config = dict(
    model='multi-label image tagger',
    dataset='cartoon faces',
    train_examples=203450,
    image_size=64,
    crop_scale_min=0.8,
    horizontal_flip=False,
    rotation_deg=10,
    arch='inception',
    norm='batchnorm',
    hidden_act='elu',
    depths=[3, 6, 6],
    kernel_size=3,
    stem='single',
    widths=[128, 192, 288],
    num_labels=47,
    mixing='mixup',
    init='small_normal',
    optimizer='muon',
    muon_scale='original',
    learning_rate=0.039,
    momentum=0.9,
    nesterov=True,
    orthogonalizer='newton_schulz_5',
    adamw_lr_other_params=0.0013,
    magnitude_pruning=0.7,
    max_steps=7000,
    batch_size=128,
    epochs=4.4,
    lr_schedule='cosine',
    final_lr_fraction=0,
    warmup_steps=1400,
    weight_decay=0.01,
    adamw_weight_decay_other_params=0,
)
Rows from block 7 of a small multi-label image tagger, named by matrix and row number. Rows with one number belong to one channel. Each number is 128 + 24 x the weight over its row's rms, rounded and kept within 0 to 255. All counts start at 0. Numbers have three digits each. After the name is the row's rms in percent of the matrix's.
After each channel's rows are labels from the 100 images, of 14976, where the channel reaches its highest value: "lies over" is the class under the peak; "top examples" is what is common among them. Only what is clearly more common there than usual is listed. The data: cartoon faces. In brackets: how many of the 100, against the usual share in percent.
# r30: branch 2 reduce pointwise conv (model.blocks.7.r3.0.weight, 48x192x1x1), inputs 0-63
# b30: branch 2 3x3 conv (model.blocks.7.b3.0.weight, 72x48x3x3, transposed, each kernel summed), outputs 0-71

r30.40 099:128128128091128128128128128128128128167141128128128128128128145128077128128128128128094128156101128128096128174189128128092128128128128113128128155128076128128095150128128128128128128159167098
b30.40 094:152135091118141111132184121127151114153172128072115152154118146141128162097112128113155106140098098138171128109136125128120141164136093145121128141139139185128126114119145103125125140115128085114128200103171098144128
lies over: eye (49 vs 1.3); skin (34 vs 15.6)
top examples: looking left (73 vs 33.3); beard (52 vs 20.1)

r30.15 104:128128128128134128100128128128194128128128167128128128128128128185050128175079107182128128128128164128150128155192128128128128128193128157148128128209077128128128171182103149128161128128128128
b30.15 129:089080117136098101159151137145161123140174141121139154113150147134148115119122108116140142128136135112112073128128144138109170158161111142133106147143135128103105102112133103156133098102137140168151068092111064142144
lies over: eye (93 vs 1.3)
top examples: beard (43 vs 20.1); green face (36 vs 14.4)

r30.31 102:128128128128128128128102133128128097128197128128128128128128128128044128086128170128128128128095128138128128128086128111128128128128163128128128113128128098128128128191128080098128128128128128
b30.31 096:104135125121145151118094123115111155098116136124135073109123122161108138146119136128101155108101161125083129067116186121126142182113136152113127128128138085146128093137174108128146114139137152096161113140097167122164
lies over: hair (39 vs 9.8)
top examples: earrings (99 vs 20.1); long hair (48 vs 14.4)

r30.11 099:128128128128128128148128202152166128128166128128102148128128080128078128108128128128128128128180128128128192188128094190128128128128128106128128128128128128128097094128128128084175128128128128
b30.11 112:079113121070137141099144124122136105131137098118106089158113113088162145115137141101119091117125102156123133098157104109168125098126110139143195117118100133166166119139105093128128098109136132097135087122158116128147
lies over: hair (55 vs 9.8)
top examples: yellow hair (36 vs 6.5)

r30.17 093:128094255128165128175128128171128128128114128128128128128128128128128128128100128128128128128128128128128136128128128128110128128128197189128128128128162128128128101128165128128128128152128128
b30.17 097:128143097144136200118118113143142133094125136108175184170145085135135120136159121119128155147123130125123123110105111105147165145136136104154156167129084153147162098134120185142135123157097129150128148107111143101140
lies over: skin (57 vs 15.6); mouth (43 vs 0.4)
top examples: smiling (46 vs 12.3)

r30.3 091:128128128091157128128128128145128172205158202128171088128128128128128114128116128128182128128098128128128128128128149241128128128128128190183128128128128128128077173128128128133093098128128128
b30.3 091:131091124147133070169096120146166149128157113107131073132083139142131134124097097134155164102091129123157140128131100110135143145136108125076126129137113112095168112118142128160135127127193129148132092102134150112117
lies over: hair (53 vs 9.8)
top examples: moustache (60 vs 19.9); expression: sad (31 vs 12.6); cap (30 vs 10.2); black hair (25 vs 6.1)

r30.34 095:128128163086128128128106128128128128161077128128128128128128128128085128063105128128128128128154128128128128128150128128128128128159145128128128128128192128128128128128080128128156128128128128
b30.34 096:120141176148096124115176096149111125089136125139135117095143128132123134051093154139151148143164133128150061139128128164157117122119137127122085107113115152108108141128087135122119135117115115121131110098067127146143
lies over: skin (84 vs 15.6)
top examples: sleepy (46 vs 12.1); blue face (32 vs 14.4); angry (30 vs 12.5)

r30.9 110:090128128128128087109128128128112128128128128128128128128128139128164167225128117128128128176128141055128128160128146081128167128163070159164128128128109073146128128128179128128128095128128176
b30.9 096:093128168120116169149141093072116116162131144113126105144144171137106111144163143121103165093110130135109158112139137097094115127140086125137112083128140159093158090100169163125128151126128125083093149126130128128128
lies over: hair (67 vs 9.8)
top examples: a mohawk (32 vs 8.3); orange hair (26 vs 6.2)

r30.33 104:128178150128128139128128087183128187092128128203128128178150145128128128128128128128081128128128128128208128128128156128128128128128179128128128100128072128128128128128128128128077128128128128
b30.33 104:128138146111147187128130158128174070150145165145155138111111102143100133096135131140110140095143110140142120128125146088140151139139171119120141133094114170122124108123151088111115094157130154125146067123122111090089
lies over: mouth (80 vs 0.4)
top examples: laughing (94 vs 13)

r30.47 098:172147128167128163128128128216128128128128100128128057128128128128128128128128128128128128128128079128193168090117132128128128128128128128128128188128128203128081178128128128143101128128128128
b30.47 098:128079131166140143081142102124119133131175154115120115125120130108144107126188128144109112129126096141150131080141128127159170109142071122154150142103107130106115185155167114101113128155150131128105128120123142086156
lies over: hat (35 vs 2.6)
top examples: cap (27 vs 10.2)

r30.41 091:128172071060128128128128182039128143128128128128128128128128049128184128128128128128128128128128128128080128128128128155181128170128176178128128128128128077128168128128128128080128128128215128
b30.41 091:123090151144128086141175102182136145136122128121128145172090084145135148115073098111131128147134107139125110128128148138125144110067149114092119106162119146153122093128116120113146142095152089138173144162146115136120
lies over: skin (58 vs 15.6)
top examples: freckles (58 vs 20.3); beard (49 vs 20.1); orange face (44 vs 14.2); glasses (38 vs 16.8)

r30.7 097:128128167128128128162128128128128164170128184091128181128128128109128128128128128128054128062128128128128076128100128084128128128128118090128128128128128101128093128176083167128168128128128128
b30.7 090:093150129095101097070130146144132138143164134105153105129139134153145134180136175108133115145123144169095115121146128151120126122126143139102114154088168141110156137129088119102161128139070129093178144123138143145150
lies over: skin (88 vs 15.6)
top examples: beard (60 vs 20.1); looking left (60 vs 33.3)

r30.25 108:128128128176084128128177128128128172175128128128101098112128186128128128083144128128097128128158128128128128128128103147128128128128128128155128215128165128128155128128087128159128128085128175
b30.25 080:107114137124133126134103147112107128129101124091131117157131149120128145103104145172114098128133141131093108116181128143080052122111078144131128085166127160106154128167108148118122139098159114117137123109158160137171
lies over: skin (57 vs 15.6); hair (38 vs 9.8)
top examples: a mohawk (30 vs 8.3); white hair (29 vs 6.4)

r30.46 099:128148128164128128128128128088164103090128128094128128128128155128128128182128128128128128128128128128128128199128128128158128128128128066128128128128128128128170128128172128128153069102128128
b30.46 093:162122118116159087142135156149111110119114099104105113141118127117160132146156105103155157107124110124135132099108107139142129186087162140122066164128169102141142126129112108100099121122157110121159158153191118148126
lies over: hair (86 vs 9.8)
top examples: cap (27 vs 10.2); a mohawk (25 vs 8.3)

r30.44 088:128128163189173158128128069128128128074128157128128128128128097128079128128071128128181128117214128128227128128128128128175128128128128128128128128128085128183128171128133176128128097128179128
b30.44 098:105134150160117101150130163126129159154109159152120121159099107122128112147128130142128114114167141107099080137155146114178122145174148126108127137180146095153079137135138099169127141133127152140150063164114112124131
lies over: eye (64 vs 1.3); mouth (36 vs 0.4)
top examples: glasses (64 vs 16.8); laughing (40 vs 13)

r30.35 105:128128128180128128128128128058128128108128128097113128128089128128128128087128128155172128128128128128128128128128100096128128128181111128128128110108128144114158128084128152128128128083166128
b30.35 091:132136106143083099127197172151126142088101123135139142113105139139078088135124147155142081120124119120091142094162104127111153132175134155111113110168116112146126112089145138123123128148154105111106111126118088154120
lies over: skin (81 vs 15.6)
top examples: looking right (69 vs 33.1); angry (43 vs 12.5); moustache (40 vs 19.9)

r30.16 095:128189084128128128128128128091128157128192128140128128128128128128157128128128146128128128211128128128128179092187128128128128111128128106128128128128128128152128128128162128128096128171128052
b30.16 090:138104135180150081154117103145162136120147114158114096115108148142164171080145080138137113150173112099091159128137134126140124123098161127178114104134128119134118093128125098113114146158173128113164116149141144117127
lies over: eye (89 vs 1.3)
top examples: glasses (65 vs 16.8); looking left (60 vs 33.3); angry (31 vs 12.5)

r30.8 096:091161078128128128128128174128128128128128128128128167128128128128128128164149128128128128183128128128128128154128128128128128128128091128128128128128128177128128128128128128128082128128128157
b30.8 081:112106129110152099119138082126143187108087186135150137111123141171099135075114123150146096157128128117115081128145158128108145149113153130075128128127117136122155129164122156112122113151139093128127155146176121131147
lies over: hat (51 vs 2.6)
top examples: pointed hat (45 vs 9.8)

r30.27 104:128128128102128128180144158128128160139128128089128128128153128112128163128128128110151128128128128198128128128128128128092128128128128088128128128128128187128162181128128128128106090128128103
b30.27 114:120121132153134109128124103134166083111163112142119120064076093153113128128165130127097116084162153179157110128106115099159125128123145119147128128080116128176122105110124133111092102140124100120124124101081126120129
lies over: hair (99 vs 9.8)
top examples: a mohawk (82 vs 8.3); pink hair (34 vs 6.2); orange hair (25 vs 6.2)

r30.39 105:128128128128128128141110158128072128169128128128128128128128128128128128133128152109088128128128128117096128065083128147128128128128190128128128128136128128128128128090071128128128128128128128
b30.39 114:191118122122118153142142186129128139177120128134143117139129112106168096124091156135133121121135114138106116142133129107108150130118125137139067191091095135115160103111151172107150137077099115128119149107128122154111
lies over: skin (84 vs 15.6)
top examples: pointed ears (82 vs 20.6); looking left (60 vs 33.3)

r30.10 104:128128048128128128128140128128128128067136128147128128128171128128070128171170128128128165128128128128128128128139128128128128128128128128128164128128190088151156128128128176128128128128128157
b30.10 097:076164149156128107145152118115082134108166087103123153138139117131096146123107094123100136147130142076124151083125110144122144128141130180136111131137154106101100147176099127135152145069115121107121128172133133141126
lies over: eye (27 vs 1.3); mouth (26 vs 0.4)
top examples: surprised (40 vs 12.3)

r30.28 095:128128128128128128128128128069114178128154128128128156104128128128105128128174128128128128128018160178085110128128128176128128128128128158128128128158128128147128128068128128115128128128128182
b30.28 121:218136135124165140134123107121122124135131113154119110117113128142164138115132113133118136137182152128155139104112145097138153094128137151096122100138122125128148072132137125102140123067166091079121111129127176122136
lies over: hair (71 vs 9.8)
top examples: curly hair (36 vs 14.4); pink hair (28 vs 6.2); yellow hair (25 vs 6.5)

r30.26 091:098128128163128128128128128070128128175128128070128128128128128097128128069128112128128128128222128128084128128145128160128128128106128128119128128128128128128140128200143128154088128082128128
b30.26 096:119098146141130105146163128071129176129111082128099108149109113098128138131127145135147149142098132207122133128148093168080124132128139136142101082128121125114177104128115149131136124144093113098149122113128098157143
lies over: skin (74 vs 15.6)
top examples: glasses (46 vs 16.8); moustache (46 vs 19.9); angry (33 vs 12.5)

r30.5 093:128128139128128128128128128128128128128128096057128128128128128128128128061128128128128128100128128128128128128128089163128159128128170128128128128195128128085128128152159163128086128128128128
b30.5 100:133168053107142105119087105118109107118127122130133152131131077082119135145143192132117142136146153120150102125126129171131136147124150144184147160113098137177159126116147155128128145112119134135149124098095125128152
lies over: hair (42 vs 9.8); hat (25 vs 2.6)
top examples: cap (59 vs 10.2); a bun (30 vs 8.9)

r30.36 110:128156128071128155128128128128128128128128138128128128128128128128128128113075128128128128118128107128148114128128128140128128128171128128128128128082180128128175087161159054128162073087087128
b30.36 105:117152099125126149120128175128142148119147175102128135127114119165148129130124139102097198131106100111120135102092128139148115114118137117099169150066101137134120085107134093159143081121119109094153157159152115119128
lies over: backdrop (94 vs 62.3)
top examples: cap (53 vs 10.2)

r30.21 099:128128128157128128128128084175128128128128121128128110128128128128128128075128128128078128128158128064128161232128128128128128128128128112128128178128128128180128080128128169128160128128128128
b30.21 091:104172126132107147118141135123135154135102171152160111146143149128118113128169101127133141116150128100138143147152132127131128105149097161176078115115116137128150107112118124154075110174138118204114135101155106087151
lies over: hat (55 vs 2.6); hair (45 vs 9.8)
top examples: pointed hat (55 vs 9.8); a bun (29 vs 8.9)

r30.45 095:128128166128128128128088128099128128084128173128162153180128083128089128128128128128128128179128128128189072164128164128128128128141174128128128128128128208128150128128102128103088128179128128
b30.45 091:128126152150038126132166181163118121169140128117128171122145120096137102148123111099164096108120120121104099144110163097133115136164132148121110165136104130164122158160128137110128116133147109135128086150145108146128
lies over: hair (59 vs 9.8); hat (25 vs 2.6)
top examples: a mohawk (39 vs 8.3); crown (36 vs 9.7)

r30.1 104:128160128171128128128128128100128093128128128091171149128128166086128128149146128128163128161128128128073223128181183128078128128099128128128074143128128128128128162128128128073175128128128178
b30.1 109:127123139136133090116103161139102135089156087103096069133155103125092147139110128148113147138113130096124144062108171122154141143111150130157109084116154117128125120125100113088137170091145128111150169129118110139133
lies over: hair (65 vs 9.8)
top examples: moustache (65 vs 19.9); sad (32 vs 12.6)

r30.23 103:128128068101179128128128112128128147128128128128128128128147128128128128100087128128205128171179128128128153128171128128093128128128128128128128073101152128128128161183169128128101128106193128
b30.23 085:079114143158108130168138128114124136091128128115091100114107099150128136092149099157126165128093170118120148103123089121083117119125113142109177104096166089139136146115141134128153121113119134098133107160151089098084
lies over: skin (63 vs 15.6)
top examples: sad (65 vs 12.6); moustache (61 vs 19.9)

r30.32 107:128128128128149128128128128128075169085177128128153102089128128128128110111110128185128128071128128128172128128159128163128128128128128128128128128128160082097128128164113128128171128128128128
b30.32 098:165093094086141156162124152131138126131107140113114117144103138095105130154150103138148194117138175153153092157117172134147136139154122192088127158113143117125126157101128090137126104117145128087126128107136141114128
lies over: hair (99 vs 9.8)
top examples: black hair (91 vs 6.1); a mohawk (32 vs 8.3)

r30.38 098:106173176128177128128128128084128128128202128070128128128128128128128128100128128128128128128090128164109066089128128128128128128165154128128128128098068083128128077128181128128128128128128128
b30.38 113:160128077128179126145094148150148166116074131140141110131139083119148110162136125110118111142144144137143107120137137125134139141142169091121087180128032126139110120134127138107141121163127142117139125120147117130133
lies over: hair (53 vs 9.8); skin (38 vs 15.6)
top examples: beard (53 vs 20.1); moustache (44 vs 19.9); teal face (38 vs 14.2)

r30.19 102:128087173128128128128106128128128115128083106128085128128128084128128128053107121128128128128178090128128128128093170064109128128128074128128161128055156128128128136128128162128128128128128128
b30.19 116:128120158190092142114137122120119139120181080143118121138146131139128149128182137137136158141160138176148157151129150103149116142155100152132104121134160162142124118107159142105155100158123175121132107126154123184110
lies over: skin (100 vs 15.6)
top examples: sad (83 vs 12.6)

r30.42 103:170128128128128128170128187153073128182110085066128092128128098070163128097128128128128109084128097201067128151128128128128128128128069089106128128128128128097128174128181094128128128128128156
b30.42 101:102123126128112130125128119143074112124152116157151158108076147151115098119113091118096143066104130118151090133134137146116158153137091112116089124128136137112100087128151151102123123148128086129120128194094092129146
lies over: skin (92 vs 15.6)
top examples: hat: no hat (93 vs 60.2); bald (89 vs 8.2)

r30.43 092:128128128128128128128181128128128128077128128071128128128128128128128128159128128165128169128128128128084175189128128108128128128128128128128156128072128128128049164128128128128128128186128128
b30.43 104:207121133121137107128151137100119104120114134138168100128099124152175094137121145149115129069138153149128104151158138125141098141128122111137180161109108159154152152153122165124123109168152142113160149115112155108125
lies over: hair (99 vs 9.8)
top examples: a mohawk (76 vs 8.3)